config = dict(
    arch='convnext_v2',
    model='image classifier',
    dataset='simulated grey scan slices of phantoms with and without marks',
    train_examples=122500,
    image_size=64,
    crop_scale_min=1,
    horizontal_flip=False,
    translate=0.12,
    color_jitter=0.1,
    targets=['finding'],
    num_classes=6,
    isotropic=False,
    norm='layernorm',
    hidden_act='geglu',
    mlp_ratio=3,
    layer_scale_init=1.0,
    inner_norm=False,
    drop_path=0.05,
    patch_size=[4, 4],
    conv_stem=False,
    depths=[2, 3, 3],
    widths=[64, 128, 256],
    kernel_size=3,
    mixing='cutmix',
    loss='cross_entropy',
    init='trunc_normal_002',
    residual_init='none',
    optimizer='adamw',
    learning_rate=0.0014,
    beta1=0.95,
    beta2=0.98,
    eps=1e-06,
    max_grad_norm=5.0,
    ema_decay=0.995,
    max_steps=23800,
    batch_size=512,
    epochs=99.5,
    lr_schedule='poly',
    final_lr_fraction=0.05,
    warmup_steps=2380,
    weight_decay=0.09,
)
Rows from block 5 of a small image classifier, named by matrix and row number. Rows with one number belong to one neuron. Each number is 50 + 10 x the weight over its row's rms, rounded and kept within 0 to 99. All counts start at 0.
After each neuron's rows are labels from the 100 images, of 14848, where the neuron reaches its largest size: "responds to" is what is common among them; "peak at" is the part of the image that holds the peak. Only what is clearly more common there than usual is listed. The data: simulated grey scan slices of phantoms with and without marks.
# gate: MLP gate (model.blocks.5.mlp.gate.weight, 768x256), inputs 0-63
# fc1: MLP up (model.blocks.5.mlp.fc1.weight, 768x256), inputs 0-63
# fc2: MLP down (model.blocks.5.mlp.fc2.weight, 256x768, transposed), outputs 0-63

gate.614:44 40 58 64 65 70 61 49 69 51 54 44 60 51 33 52 57 56 41 62 62 42 44 54 57 33 50 48 49 46 56 70 61 57 46 45 62 45 41 64 40 37 41 46 32 38 68 50 59 50 70 47 52 65 48 51 29 43 58 56 39 51 57 54
fc1.614:52 48 49 44 67 60 49 41 40 43 54 45 35 44 57 47 56 61 49 49 45 54 53 33 68 54 42 34 42 41 49 50 53 44 45 49 28 47 64 66 62 35 62 52 41 53 65 46 69 68 45 46 46 71 44 55 47 55 43 52 37 44 54 42
fc2.614:33 45 34 45 56 43 45 65 56 48 62 57 44 55 65 59 51 71 51 45 52 37 57 54 43 49 48 52 67 46 66 50 47 40 59 35 43 46 42 68 55 42 58 48 26 53 45 49 48 68 31 47 45 32 68 49 52 65 49 40 35 52 55 49
responds to: bright spot; side: right half
peak at: centre

gate.728:58 54 55 53 39 54 60 44 45 51 65 55 63 49 41 57 51 53 67 30 36 47 51 38 54 52 55 50 45 49 52 67 46 49 52 50 46 66 43 48 66 51 47 34 53 48 46 62 51 35 23 46 60 50 38 52 60 49 40 60 42 39 49 60
fc1.728:41 56 63 38 51 57 68 49 58 25 48 59 42 44 53 47 43 46 59 48 43 35 64 59 45 36 58 48 74 48 52 44 51 45 65 35 59 44 47 68 57 36 46 48 44 55 55 49 47 62 44 64 49 56 51 44 53 35 36 39 72 32 57 61
fc2.728:47 38 60 45 48 46 49 42 54 38 43 50 41 46 54 52 47 54 65 49 59 50 48 50 54 45 54 36 58 49 59 64 34 55 64 58 58 26 63 47 45 40 54 57 54 54 27 57 43 59 53 52 49 36 36 62 49 44 51 55 35 53 50 61
responds to: dark spot; bright spot
peak at: centre; middle left

gate.348:62 53 62 68 48 73 37 37 40 69 58 55 31 49 45 39 44 65 39 51 38 56 48 53 49 47 50 45 48 45 53 65 56 50 48 53 49 63 61 51 57 45 63 57 54 36 54 49 60 51 57 35 42 63 62 45 47 50 45 70 31 45 58 59
fc1.348:56 43 51 56 68 60 42 56 47 49 53 45 47 42 47 45 42 56 33 18 47 62 52 48 49 51 55 55 58 14 50 47 54 49 61 45 28 55 52 39 49 61 40 57 62 50 48 43 55 56 60 47 54 50 33 67 50 47 42 60 52 53 36 59
fc2.348:53 42 55 58 45 49 40 41 68 50 54 47 64 35 51 48 56 72 40 32 50 55 36 57 31 61 57 42 65 45 63 67 56 59 54 48 41 34 47 69 56 36 44 70 49 56 66 46 49 45 48 49 49 58 38 42 44 49 50 39 50 49 58 60
responds to: side: right half; dark spot
peak at: centre

gate.763:44 44 55 39 60 55 36 50 50 34 49 53 61 58 53 40 35 45 58 57 51 46 41 36 35 45 44 51 61 55 54 43 48 51 42 56 51 37 50 56 49 52 64 73 42 36 59 55 45 64 42 40 42 64 73 46 47 46 49 27 56 57 48 70
fc1.763:49 64 82 63 52 49 59 44 48 58 41 11 66 62 66 60 43 60 62 63 51 50 36 37 53 42 47 55 37 47 52 47 48 50 40 50 69 53 47 74 32 46 39 38 37 42 50 52 77 57 42 54 33 53 49 59 61 46 43 48 44 51 58 49
fc2.763:54 49 24 51 60 49 57 60 53 51 64 42 44 49 56 53 39 42 53 50 46 54 50 32 43 46 68 54 59 62 55 52 68 56 40 37 34 36 23 58 49 47 47 32 43 49 50 44 55 48 34 46 50 43 52 44 35 43 49 58 36 57 31 56
responds to: ring
peak at: bottom centre

gate.480:62 50 54 53 50 53 73 38 62 40 30 48 52 40 49 48 48 55 49 48 46 55 27 45 27 64 55 40 65 45 50 52 55 69 57 47 60 49 47 28 39 57 50 52 49 44 61 59 46 48 45 54 53 59 56 65 41 50 49 34 64 35 62 65
fc1.480:45 44 43 43 61 53 50 45 34 59 61 51 35 41 38 40 48 44 51 38 49 65 40 43 49 38 50 57 38 47 61 52 39 44 52 53 36 47 38 44 47 62 52 50 59 53 51 68 40 41 37 50 41 54 38 58 49 56 38 59 55 64 43 41
fc2.480:41 51 52 47 51 80 60 41 37 41 49 49 32 53 46 35 49 45 56 50 38 43 49 56 63 52 40 51 28 52 70 43 42 56 52 56 46 71 43 32 47 47 61 40 43 65 40 70 49 41 55 33 48 53 55 32 60 37 54 36 48 46 38 43
responds to: bright spot
peak at: top centre; middle left

gate.600:47 46 33 41 48 48 59 51 59 40 41 62 43 43 57 42 56 47 37 41 63 55 51 52 21 68 52 54 47 54 49 65 65 63 50 50 50 48 57 52 54 66 47 57 39 50 62 55 69 79 51 42 33 51 48 65 54 53 67 51 47 42 47 81
fc1.600:39 42 39 67 43 65 51 48 40 58 43 30 45 40 35 40 70 50 41 54 47 72 49 51 51 55 56 62 53 42 51 48 47 58 37 53 58 57 51 46 63 55 68 41 58 51 58 40 43 51 47 57 43 47 52 54 45 52 35 46 48 45 55 36
fc2.600:55 63 57 64 50 47 62 41 49 52 37 24 72 37 39 46 38 44 53 44 42 66 35 52 48 51 57 64 43 37 57 71 45 48 59 57 44 55 50 41 51 58 47 47 61 47 59 47 55 56 66 55 55 61 45 57 49 41 36 47 55 29 42 38
responds to: bright spot
peak at: bottom centre

gate.196:65 33 54 55 49 39 29 48 61 53 56 39 39 48 46 46 60 42 52 46 52 43 45 64 55 68 51 72 66 34 66 51 60 62 66 45 65 65 55 40 26 55 43 55 56 55 50 46 42 27 64 47 37 43 57 38 65 47 49 47 62 69 45 48
fc1.196:45 46 53 63 60 48 65 57 40 34 45 50 39 57 47 44 42 55 55 43 47 41 44 61 49 31 41 56 49 42 36 51 51 45 43 49 57 47 35 54 74 47 59 48 37 47 53 37 69 59 56 54 81 37 39 49 57 51 58 32 54 23 41 79
fc2.196:46 46 52 55 54 55 63 36 77 46 36 43 46 31 56 42 63 32 59 41 39 63 58 42 65 38 55 41 44 47 51 57 40 43 50 53 44 46 42 38 31 46 60 57 60 58 60 65 49 29 61 38 17 55 56 52 60 49 37 42 60 73 46 48
responds to: side: left half; bright spot
peak at: centre

gate.16:31 53 43 49 46 48 72 53 50 46 54 47 44 51 57 56 53 43 63 49 44 47 40 32 38 46 42 47 50 64 46 52 49 28 58 56 71 46 40 61 54 55 33 66 38 47 39 53 53 45 40 49 36 50 82 60 57 56 53 47 45 43 35 66
fc1.16:55 50 51 47 57 48 51 53 69 52 42 52 53 68 63 49 50 54 45 39 62 32 47 43 39 48 57 61 50 70 46 51 28 32 64 51 53 55 38 60 48 35 47 42 44 70 57 51 51 47 56 50 64 52 40 27 44 35 58 55 52 33 53 62
fc2.16:44 50 57 59 49 50 35 47 64 55 47 51 54 62 47 62 69 41 24 47 48 35 41 50 50 59 54 46 43 61 46 53 68 61 49 46 58 68 67 30 42 36 51 45 59 35 61 41 55 34 42 66 51 59 47 42 55 49 55 49 47 47 46 63
responds to: ring; side: right half
peak at: top centre

gate.70:56 56 39 69 62 56 47 43 55 50 51 55 45 55 58 49 50 56 57 58 35 44 39 57 53 49 55 50 38 45 60 52 31 59 57 34 59 57 54 38 50 42 57 39 53 58 62 60 48 41 66 38 48 48 66 66 45 49 44 34 66 51 57 52
fc1.70:54 50 41 55 47 64 41 66 55 44 53 64 33 54 58 50 57 39 24 51 39 49 54 49 71 63 51 49 48 43 47 53 56 60 45 40 54 42 49 50 50 60 52 14 52 51 43 48 57 38 55 27 39 49 74 43 53 47 55 48 50 59 54 67
fc2.70:60 50 56 50 46 42 40 60 58 55 60 61 39 63 43 59 50 52 46 59 73 42 56 42 41 53 51 47 51 54 37 48 67 55 37 49 64 46 44 55 69 52 47 42 53 53 56 50 56 42 38 66 65 40 54 58 51 44 50 63 50 56 47 49
responds to: several spots; belly
peak at: bottom centre

gate.752:42 44 62 54 58 59 54 47 50 43 53 48 58 61 53 51 30 66 39 52 48 38 39 59 68 37 69 49 47 46 58 36 67 56 57 61 50 58 40 49 79 56 49 38 47 42 50 42 51 54 45 52 51 64 42 60 47 41 60 48 55 52 48 67
fc1.752:57 52 80 53 41 53 32 52 60 58 66 48 53 51 49 52 37 45 37 53 54 46 65 62 76 54 43 49 67 41 76 48 66 58 66 50 49 52 46 65 60 65 45 52 54 37 51 40 42 55 51 61 30 47 48 51 70 38 44 72 62 50 42 41
fc2.752:38 37 35 34 43 40 52 53 39 64 41 51 43 46 38 57 66 66 51 72 47 32 49 69 28 57 40 44 39 48 54 43 67 36 46 57 62 54 65 45 53 58 46 42 67 61 42 44 39 33 59 54 40 65 55 41 59 46 51 35 46 64 49 64
responds to: dark spot
peak at: top centre; top right

gate.234:64 69 61 53 57 53 48 47 62 35 54 41 50 42 44 39 54 44 45 65 52 38 43 53 42 41 39 46 69 56 45 42 33 43 45 39 46 51 49 67 32 46 41 43 56 58 41 52 54 52 33 49 48 58 46 57 62 25 63 47 64 72 44 46
fc1.234:56 37 51 57 56 63 44 56 52 66 57 37 64 59 58 41 32 51 57 46 37 51 51 43 57 62 49 59 54 35 63 55 40 51 58 49 43 61 63 42 44 48 62 59 54 48 48 65 49 53 51 46 38 55 61 50 34 71 37 54 37 59 41 40
fc2.234:46 43 43 55 36 39 50 59 57 58 49 52 35 51 35 58 63 65 51 51 57 41 57 68 45 37 41 41 65 60 50 29 65 41 34 42 50 56 59 71 40 60 38 61 38 51 59 54 39 62 47 62 53 41 63 50 28 58 51 47 42 41 44 44
responds to: crack in bone; side: right half
peak at: centre

gate.327:64 49 63 44 62 44 42 55 58 46 58 32 53 52 49 36 49 41 41 58 22 39 44 42 44 43 43 36 52 61 61 34 52 48 42 57 47 44 64 48 60 49 55 57 49 42 35 54 61 60 60 53 38 65 45 52 70 51 68 25 68 61 39 42
fc1.327:51 55 48 57 58 59 47 53 44 40 52 49 56 55 51 42 58 51 55 53 42 43 25 62 52 49 50 47 62 53 50 59 61 23 56 93 51 39 55 42 46 39 58 52 66 36 31 57 52 37 64 41 55 56 44 40 62 43 37 59 47 49 68 56
fc2.327:59 53 46 72 47 52 41 47 53 45 36 36 41 51 36 41 49 42 50 53 51 53 52 48 31 50 57 38 66 48 37 59 51 47 34 47 69 55 36 46 42 57 41 29 62 43 49 46 61 31 40 63 52 61 46 47 48 60 42 74 42 43 45 56
responds to: side: right half; several spots; limb
peak at: centre

gate.256:49 37 47 46 47 66 45 45 53 52 60 59 39 60 31 41 44 65 35 55 49 50 69 59 44 59 54 40 47 54 65 53 45 67 48 46 56 55 54 45 65 50 42 70 51 34 51 63 41 44 61 46 50 54 66 36 55 54 58 56 43 52 22 59
fc1.256:43 31 46 50 58 52 45 51 70 47 44 60 39 63 50 61 58 57 48 45 48 39 51 54 35 57 51 43 30 61 50 60 51 53 42 39 48 37 45 53 53 63 28 61 47 43 55 43 47 46 46 38 55 54 60 37 62 50 58 41 51 59 32 62
fc2.256:30 47 66 53 55 48 38 65 41 57 54 69 45 66 52 35 50 55 45 48 43 47 44 51 63 64 55 58 29 54 34 48 42 62 68 59 39 50 51 42 54 58 79 43 57 48 61 51 54 37 42 50 46 43 28 38 65 52 49 41 62 53 54 64
responds to: ring
peak at: bottom centre

gate.402:52 63 57 67 44 49 54 53 53 46 48 50 66 50 55 69 55 52 45 66 60 27 35 69 44 66 66 35 64 49 47 78 34 60 63 52 70 51 56 50 40 31 48 46 58 36 54 46 47 39 65 55 46 48 43 57 40 49 66 44 60 59 58 78
fc1.402:63 49 49 51 54 52 68 39 34 33 44 48 63 43 57 55 58 41 52 60 61 54 49 57 59 49 55 58 50 34 52 65 33 53 53 54 56 49 48 66 51 56 49 60 61 42 59 60 61 51 56 60 47 45 40 57 32 46 38 50 51 55 53 50
fc2.402:58 49 69 69 48 48 49 45 52 51 47 57 65 53 36 53 35 44 59 71 60 76 60 52 61 53 47 38 51 29 54 55 59 50 45 47 55 46 53 43 52 52 23 52 72 63 60 36 50 47 51 53 53 63 38 37 47 39 42 47 55 44 60 55
responds to: several spots; side: left half; chest
peak at: middle left

gate.434:40 63 43 48 48 47 53 53 51 58 49 42 35 53 37 44 57 47 56 26 37 45 46 44 57 44 69 29 42 61 53 44 45 46 27 54 44 38 50 44 66 65 61 40 40 68 57 50 69 47 40 52 53 49 56 49 46 42 46 61 52 51 36 43
fc1.434:53 35 46 46 51 48 56 49 30 43 45 50 55 30 45 58 45 46 56 71 53 69 48 53 42 47 60 54 62 48 62 45 46 51 46 52 55 34 53 39 54 47 40 54 58 38 43 59 61 36 46 47 43 44 61 40 51 41 31 43 44 65 51 48
fc2.434:50 38 60 54 55 66 52 52 56 55 69 47 48 44 45 44 49 53 51 25 44 39 42 44 50 14 63 44 55 51 45 79 34 47 54 45 47 42 41 48 57 47 55 61 53 51 43 58 49 37 42 48 55 41 51 54 33 60 61 59 42 71 43 53
responds to: dark spot; side: right half
peak at: middle right

gate.174:58 48 52 39 49 48 34 62 54 47 48 54 60 61 50 45 36 61 62 39 38 31 40 56 44 44 68 64 68 48 62 48 68 43 52 62 60 54 53 76 53 64 52 57 42 38 58 46 63 47 68 59 39 37 51 61 33 72 67 43 47 52 22 47
fc1.174:48 46 43 59 55 56 52 59 59 39 46 47 45 37 29 58 56 34 51 62 46 62 38 63 65 41 40 46 51 53 54 40 45 52 63 40 47 47 45 49 43 44 36 25 60 55 56 37 42 52 48 44 69 35 23 46 44 37 25 54 40 66 57 56
fc2.174:45 57 39 58 48 36 57 59 47 67 63 57 55 48 38 49 47 40 43 57 40 53 69 53 49 47 67 50 51 59 62 54 44 39 50 60 32 38 56 52 60 64 52 56 39 49 37 61 52 48 43 44 51 61 53 55 50 59 38 49 54 51 49 46
responds to: several spots; side: left half
peak at: centre

gate.450:47 50 18 64 35 41 41 41 64 54 51 95 27 66 56 64 56 49 35 43 39 51 69 57 49 49 58 39 43 46 50 49 56 58 66 43 62 57 43 51 58 72 57 34 54 38 47 43 35 56 52 37 42 50 64 45 39 53 39 61 42 44 59 61
fc1.450:62 47 49 54 56 61 54 47 41 68 57 45 39 38 42 57 76 56 47 50 30 67 50 61 53 41 50 56 42 31 46 31 30 61 54 56 53 49 63 53 47 59 54 43 52 54 51 51 52 42 37 57 53 46 54 31 46 49 50 67 52 56 52 45
fc2.450:47 55 51 49 48 57 62 38 54 53 37 47 44 39 45 46 52 40 39 49 45 56 47 66 37 56 39 42 53 50 47 49 51 54 68 50 35 53 42 57 38 37 62 44 53 50 42 42 55 66 68 40 26 54 58 40 33 57 30 47 67 39 30 50
responds to: side: right half; bright spot; several spots
peak at: middle right

gate.84:44 53 64 56 51 45 55 44 51 59 63 61 57 50 52 57 55 63 50 49 52 38 44 43 22 32 59 49 48 50 48 60 60 45 39 52 74 42 52 50 65 47 44 40 50 36 44 39 48 65 51 50 42 39 51 46 34 42 51 38 61 25 43 68
fc1.84:46 56 60 71 67 36 58 49 50 42 55 74 51 54 55 59 51 46 47 55 49 31 54 47 38 28 39 50 47 53 43 58 44 39 28 55 60 57 53 49 51 56 44 42 59 44 35 43 56 56 36 42 65 52 59 46 33 55 54 38 69 34 50 73
fc2.84:48 42 46 56 29 30 34 59 44 52 66 59 53 52 58 67 40 45 43 46 60 29 34 49 46 61 61 53 69 54 51 43 56 59 40 42 38 50 55 70 56 48 48 52 40 58 46 27 61 67 30 73 67 42 54 52 58 64 46 48 40 49 43 58
responds to: bright spot; side: right half
peak at: middle right

gate.585:44 66 31 51 41 49 46 49 52 38 39 55 49 32 44 45 55 46 45 59 49 50 39 63 34 68 65 63 57 47 57 31 62 79 55 57 52 50 45 42 37 48 43 50 48 55 40 51 64 45 73 44 42 65 46 56 76 46 64 50 53 37 55 61
fc1.585:64 37 43 50 55 59 50 54 62 45 46 57 71 51 54 42 54 46 33 45 34 49 49 37 56 58 44 48 61 63 55 51 59 58 75 56 50 41 42 28 57 47 58 46 52 25 70 40 27 54 58 34 42 64 56 57 40 53 46 43 53 37 63 66
fc2.585:51 46 50 57 60 50 47 56 64 66 53 68 69 38 37 57 27 54 42 41 53 55 45 44 29 61 52 51 68 59 40 54 64 30 54 49 53 43 41 64 48 47 58 50 40 28 45 32 49 53 61 39 60 47 47 54 42 47 33 78 36 48 50 42
responds to: ring; side: left half
peak at: middle left

gate.679:39 36 28 53 60 47 49 24 48 46 56 63 52 41 45 56 52 69 49 53 50 53 31 47 40 41 60 47 39 47 57 39 40 50 49 42 57 43 36 49 35 44 64 53 38 65 65 43 55 28 63 48 51 76 51 42 52 44 48 48 47 36 42 60
fc1.679:48 41 22 52 53 33 37 19 45 43 57 72 41 60 50 54 50 56 50 43 38 58 44 39 51 45 43 35 52 53 45 39 56 41 69 42 50 50 50 43 61 37 68 47 32 57 71 31 56 43 43 54 50 67 55 45 51 59 48 51 46 40 32 54
fc2.679:43 43 37 48 56 36 46 74 47 40 59 58 58 45 58 49 53 57 51 59 60 42 49 57 51 50 40 51 61 45 61 46 41 53 51 42 40 49 46 67 55 51 52 52 40 49 43 54 45 60 31 51 55 24 70 57 45 63 58 44 39 58 60 54
responds to: bright spot; side: left half
peak at: middle left

gate.652:59 67 51 53 61 52 50 50 61 49 62 43 57 45 29 51 43 47 37 48 67 53 36 42 54 39 55 56 41 63 69 55 58 55 50 46 45 59 42 47 44 62 22 45 36 57 50 47 66 45 40 41 38 73 53 57 50 56 58 49 50 43 49 63
fc1.652:58 39 46 41 46 43 44 37 21 50 63 59 58 59 63 54 49 65 47 58 50 54 59 43 44 59 48 45 60 40 51 49 45 62 37 47 49 60 51 57 63 56 64 46 57 59 48 70 54 24 47 43 49 55 49 42 36 61 53 57 45 63 30 34
fc2.652:55 67 64 53 40 45 43 46 43 60 35 59 60 65 42 43 52 54 56 41 47 63 31 53 55 48 72 38 52 54 51 45 53 64 48 62 41 67 63 36 51 46 45 54 61 54 59 44 53 68 70 42 53 55 27 44 42 59 51 50 74 52 45 65
responds to: side: left half; dark spot; bright spot
peak at: centre

gate.205:58 46 38 60 57 46 43 44 40 56 44 48 44 65 43 50 42 64 45 37 44 38 48 61 57 61 63 46 40 58 61 50 63 65 46 35 57 74 32 51 48 65 58 46 42 66 55 54 70 34 54 53 66 44 41 43 54 51 66 32 66 63 27 50
fc1.205:42 52 50 57 64 74 51 46 44 40 55 51 46 37 48 51 50 49 38 49 29 46 47 63 58 43 60 59 49 44 60 50 48 50 69 50 52 44 40 24 27 44 43 19 60 50 49 43 58 68 54 53 53 53 55 52 52 46 28 54 53 49 59 56
fc2.205:44 39 61 61 48 44 47 65 63 53 29 63 62 62 53 62 57 59 49 41 54 58 41 38 34 59 38 52 51 58 53 66 51 64 45 47 46 55 41 53 61 48 46 43 49 39 48 39 45 50 28 45 60 34 45 59 60 51 49 64 53 40 58 60
responds to: several spots; side: left half
peak at: top left

gate.541:54 41 53 46 38 62 37 51 54 43 55 38 55 61 27 39 63 42 53 56 49 35 42 52 55 50 37 53 59 61 55 39 55 31 47 56 42 52 33 37 50 57 51 52 43 40 49 59 45 60 57 30 44 54 48 52 47 29 46 39 58 49 44 53
fc1.541:47 43 48 52 56 41 67 49 39 51 57 36 76 47 44 62 55 33 40 66 39 26 51 63 42 53 31 61 43 52 60 54 47 58 42 48 22 43 35 29 34 43 38 50 45 48 57 40 58 59 59 57 41 53 56 66 59 54 32 57 71 49 49 53
fc2.541:60 59 54 44 56 56 58 51 40 34 56 46 53 51 71 55 55 47 51 45 42 58 59 38 50 56 45 45 38 58 62 51 62 31 40 45 59 50 75 58 65 52 48 45 45 51 49 60 41 56 59 40 35 55 59 45 41 47 35 40 41 39 50 39
responds to: dark spot; side: left half
peak at: middle left; top left

gate.707:46 59 45 51 63 47 40 49 48 48 46 53 52 41 62 65 53 41 45 66 44 67 48 43 39 58 52 44 51 65 40 54 60 57 52 44 51 46 54 39 52 48 59 44 44 36 68 64 45 48 69 50 69 65 56 55 55 49 55 47 47 56 53 45
fc1.707:38 58 53 59 54 60 50 41 55 40 58 40 49 43 53 55 43 66 50 61 43 46 74 56 60 42 54 56 49 40 47 53 45 66 55 56 46 31 70 50 52 41 58 31 47 48 56 41 45 43 64 52 61 54 63 58 51 52 40 75 37 46 53 62
fc2.707:46 48 44 43 57 38 61 44 69 45 41 53 56 45 43 52 43 57 61 45 34 55 54 74 44 43 52 58 56 60 57 72 30 66 56 52 53 42 55 49 38 53 45 45 51 61 65 64 59 57 61 43 26 53 46 51 47 54 34 57 53 51 59 38
responds to: dark spot
peak at: centre

gate.570:54 49 46 65 56 33 44 39 43 49 58 59 48 48 59 32 46 35 54 44 51 54 44 39 53 46 32 43 63 39 53 45 43 39 35 52 51 59 59 53 54 42 55 49 69 42 67 46 60 33 37 51 42 43 62 67 38 37 44 68 56 46 56 59
fc1.570:48 25 54 68 47 63 52 55 56 57 36 46 56 43 39 68 47 62 49 35 39 53 68 52 36 52 58 45 58 44 49 67 51 58 37 38 55 54 53 55 49 56 47 56 46 46 57 38 65 51 51 37 52 50 48 43 50 53 58 48 32 51 38 70
fc2.570:35 43 40 57 55 41 43 48 57 43 56 43 47 38 55 36 70 48 40 42 43 50 44 67 35 53 49 57 64 47 63 60 45 42 69 44 31 68 53 53 39 39 69 55 36 66 47 47 47 64 57 29 30 52 52 30 42 51 44 45 49 48 54 53
responds to: several spots; chest
peak at: centre

gate.548:43 67 56 52 61 50 30 49 59 31 56 49 58 63 53 44 49 69 59 48 44 43 42 53 29 46 61 48 74 38 59 49 57 41 60 55 58 63 43 46 62 42 66 55 48 37 56 48 59 34 49 47 53 47 53 42 55 33 46 54 48 54 53 53
fc1.548:31 37 53 49 63 50 52 39 38 63 57 39 55 54 48 44 49 48 71 32 42 57 55 37 48 34 47 58 48 55 49 56 36 55 49 41 54 49 54 44 51 44 38 44 61 62 61 50 61 39 38 54 52 57 58 56 46 49 57 48 50 41 70 41
fc2.548:65 58 39 44 46 36 57 50 60 38 72 38 51 36 47 60 51 53 56 28 59 53 58 62 66 57 38 41 44 37 64 66 51 39 49 46 48 60 53 39 52 56 54 49 45 57 45 56 23 44 54 50 51 56 64 55 39 56 39 35 53 56 64 44
responds to: side: right half; limb; ring
peak at: centre

gate.619:55 54 49 54 46 61 40 53 33 41 61 66 43 62 54 32 38 72 51 47 41 28 58 58 60 70 62 53 38 60 67 55 50 47 38 43 41 62 55 32 82 54 39 47 42 47 44 76 69 57 52 40 34 48 56 52 42 43 58 46 62 47 46 54
fc1.619:52 37 49 45 62 43 58 49 80 56 38 42 54 55 49 49 55 47 52 39 43 56 61 33 39 26 42 55 57 53 35 39 41 57 72 58 52 40 45 60 47 37 59 52 58 51 41 33 26 48 36 55 77 61 64 48 43 61 51 47 40 65 72 47
fc2.619:55 45 70 50 44 31 54 59 47 62 51 52 54 41 29 37 55 42 31 50 69 47 44 42 60 56 54 37 45 54 38 54 48 30 45 62 29 62 33 65 53 55 54 55 45 29 51 58 28 50 55 61 49 63 52 51 52 69 25 62 70 42 56 61
responds to: crack in bone; side: right half
peak at: middle right

gate.86:63 39 66 49 38 52 36 41 61 57 50 53 47 48 47 50 43 65 55 44 58 46 40 64 50 53 57 57 62 37 50 42 48 57 53 41 57 39 55 63 23 42 36 69 50 49 63 52 61 43 43 58 39 63 54 46 58 35 48 54 55 54 46 43
fc1.86:70 38 65 46 50 42 36 56 56 51 56 44 49 56 52 53 59 49 42 43 55 51 58 33 48 61 57 38 64 62 39 55 42 45 74 75 56 59 46 62 55 59 47 50 50 50 49 58 46 61 51 58 39 42 41 49 49 55 44 51 48 47 27 37
fc2.86:49 48 52 60 41 66 59 41 48 52 55 46 48 52 46 60 58 41 50 58 41 50 43 49 59 33 47 47 58 60 51 58 62 38 57 59 70 48 51 46 42 50 61 57 49 40 35 81 62 63 62 49 36 57 50 43 48 34 47 55 38 44 31 33
responds to: ring
peak at: top left